config.yaml
model: "encoder-decoder image transcriber"
dataset: "analogue clock faces"
train_examples: 97500
image_size: 40
crop_scale_min: 0.8
horizontal_flip: false
translate: 0.12
tokenizer: "char"
vocab_size: 15
encoder_arch: "pvt"
encoder_norm: "rmsnorm"
encoder_norm_position: "pre"
encoder_activation: "gelu"
encoder_head_dim: 16
encoder_fused_qkv: true
encoder_qk_norm: false
encoder_layer_scale_init: 0.1
encoder_parallel_block: false
encoder_moe: "soft"
encoder_drop_path: 0.1
encoder_num_experts: 4
encoder_moe_every: 1
encoder_expert_mlp_ratio: 0.25
encoder_slots_per_expert: 2
encoder_shared_expert: false
encoder_patch_size: [2, 2]
encoder_depths: [2, 3, 3]
encoder_widths: [48, 96, 192]
fusion: "cross_attention"
label_smoothing: 0.1
decoder_width: 320
decoder_layers: 8
decoder_norm: "rmsnorm"
decoder_norm_position: "pre"
decoder_activation: "quick_gelu"
decoder_mlp_ratio: 4
decoder_head_dim: 48
decoder_fused_qkv: true
decoder_bias: "all"
decoder_qk_norm: true
decoder_parallel_block: false
decoder_dropout: 0.05
decoder_inner_norm: false
decoder_drop_path: 0.15
decoder_positions: "learned"
decoder_cross_attention_every: 1
decoder_tie_embeddings: false
residual_init: "zero_last"
optimizer: "soap"
beta2: 0.95
learning_rate: 0.0017
beta1: 0.9
shampoo_beta: 0.95
eps: 1e-08
precondition_frequency: 20
max_precond_dim: 512
one_sided: false
adamw_lr_other_params: 0.0022
max_grad_norm: 1.0
max_steps: 4100
batch_size: 64
epochs: 2.7
lr_schedule: "cosine"
final_lr_fraction: 0.01
warmup_steps: 80
weight_decay: 0.3
adamw_weight_decay_other_params: 0
Rows from block 2 of the image encoder of a small encoder-decoder image transcriber, named by matrix and row number. Rows with one number within an expert belong to one neuron, the router's apart. Each number is 128 + 24 x the weight over its row's rms, rounded and kept within 0 to 255. All counts start at 0. Numbers have three digits each.
Before each expert's rows are labels from the 100 images, of 14976, where the router gives the expert most weight on average: "colour at peak" is the nearest of a few named colours to the mean colour under the peak. Only what is clearly more common there than usual is listed. The data: analogue clock faces.
# router: slot weights (encoder.blocks.2.mlp.router.weight, 8x96, trained with AdamW), inputs 0-95
# up: expert up (encoder.blocks.2.mlp.up, 4x16x96), inputs 0-95
# down: expert down (encoder.blocks.2.mlp.down, 4x96x16, transposed), outputs 0-95

# expert 3
colour at peak: brown
router.6:145128128130108115104144106098136141131168076089147098127116104093168125130151083132102136165105131092104125132096107137109128114136127132136150134105174154112107120112134134121101126174108104122110127137150169114188121099146129139134100102110131149104160114125097129148168126120215103140
router.7:182102096130149120122096135152099168147113128155102110148111174098123119132154151143118126128160134161147169150138136145129171149127108087085145131155108120121129128148193105167141153109105134111116137098088161106131133127105116107120165106138129131105092105185133119101139163143118117095
up.9:132093146112090108110069139142123143150145165133140132119134189170152120150120121112164107152157057142106122175098117134088140102136171129148090145089127125147112146136151167138131123132163087118128117115132110136103157142097108130118139132141119115107145137126142134096156085156147105155
down.9:141142119107105137127147128161094115124136119092144121137118109127112148093110140099115108175118159062111138115144130174165113113119166099162111103110095140144139142137117102154122136133144115115154093109093134150140074127147096144124144106106153074098118155135113116137063119170109114092

# expert 1
colour at peak: grey
router.2:131088150159134174088134118100145143153125124090109163133179137124113112137114139109092124144166122120133132109135173138097119131109161119134081148153120131162128102132167093106126139104115143174136185123093162141148153134110174122162129103179152134143102122113117136112108117115168102146
router.3:125171127137112101109119142138128107115133147167087134137139151102147140145137124115117109138078126143096117096148121145145148110116146142094091101079139158092172155111120091143140135160132158115106082121130122107124134178101133143091114149087141120106095115082137131089172183115127142151
up.9:157132172136121170143121155169143108124140135134125150141108156143100137139128152146133112140137126144129103145178153106138124119134128127121093141136147167136080131173131128118112118103142112086147104135049145175164162156132168105136113123120158095141113124162093134188126110086120150136
down.9:095106157120155132168123088072083086120103133109115157123158119124148129113159117125144157129155152130159138131146177086129143111135142105166116101145161157175115123124125139126175154113113129147107142160106123114145110096125163173110113143146099119130103148135140117177150118177099121110

# expert 0
colour at peak: brown; black
router.0:113126145108145076113120126131109121139129095124142106093137150072150111133152067102128125126110148154165170156113148179142139116137147132071117119181167143141152141134164099123102131159128122173135156149191129113130117116130164152125125104117142091118122114085129115120132143157141129147
router.1:175141119141113128140092145123146160136130095113077143160128154115118110147152116069142082145137095157092120144155137127142136101133121123138105162123165100144145164116150104150155097161117153105087138119134152121118131092120087083098148164150110133131096128159124105084107103152120166136
up.0:111110121107157093150133105163130136137073124110092112106114148130135138174174137157142145119101153117154126155133084129129171140115083121121142137127119129134162130169129140128113107135115113159163210155161123109166131128122112144129135133085137130095145100148133134163176115150130113081
down.0:137121117166129158160132137152098072112153137126137134169126132104117134122129115098130100145141131126144148107130111089090079155166141076133127115111128149127138134131171129171151127133107136144083118098146093128115139125137141139090091140143142120195113161073147115108088139115153165158

# expert 2
colour at peak: pink
router.4:111147127118138074137153153111108117127139123119131128154119134148148122122143136149107174119106137139169142101146151144157193108117058083146157132157120140147106135160130126117153122133101084163077131103136110143107117099115140123075089113113152135111096108106172143148125144147165108138
router.5:128166106150161131144108148094093125116138124098139116127117107137117144104150152133129107108163121098101147139142092135138077147098119172152097108086096127127110120131099107101138157162164119102171118127115084103122108099133126155119129095140101126145145196100106130165091090102150109108
up.9:102213153115126106100121148147132100155137133097135155107105079123108136122117109106119154139127136097092118105096085115178157106121165121087100133129114121106100110088109136129131120146138124127092128086144143112153112112113101146100129115095105155143125144113104098143127148058147123127
down.9:114109088105130115128105160156138117091125106140153125155139162126104155159120123143155117134112122133147131156129138136131057115128145152131113144124164111142155140136133128128159157069155158104191081119122146120149097122089159134097160090118167142104149114162153148115155123160144143088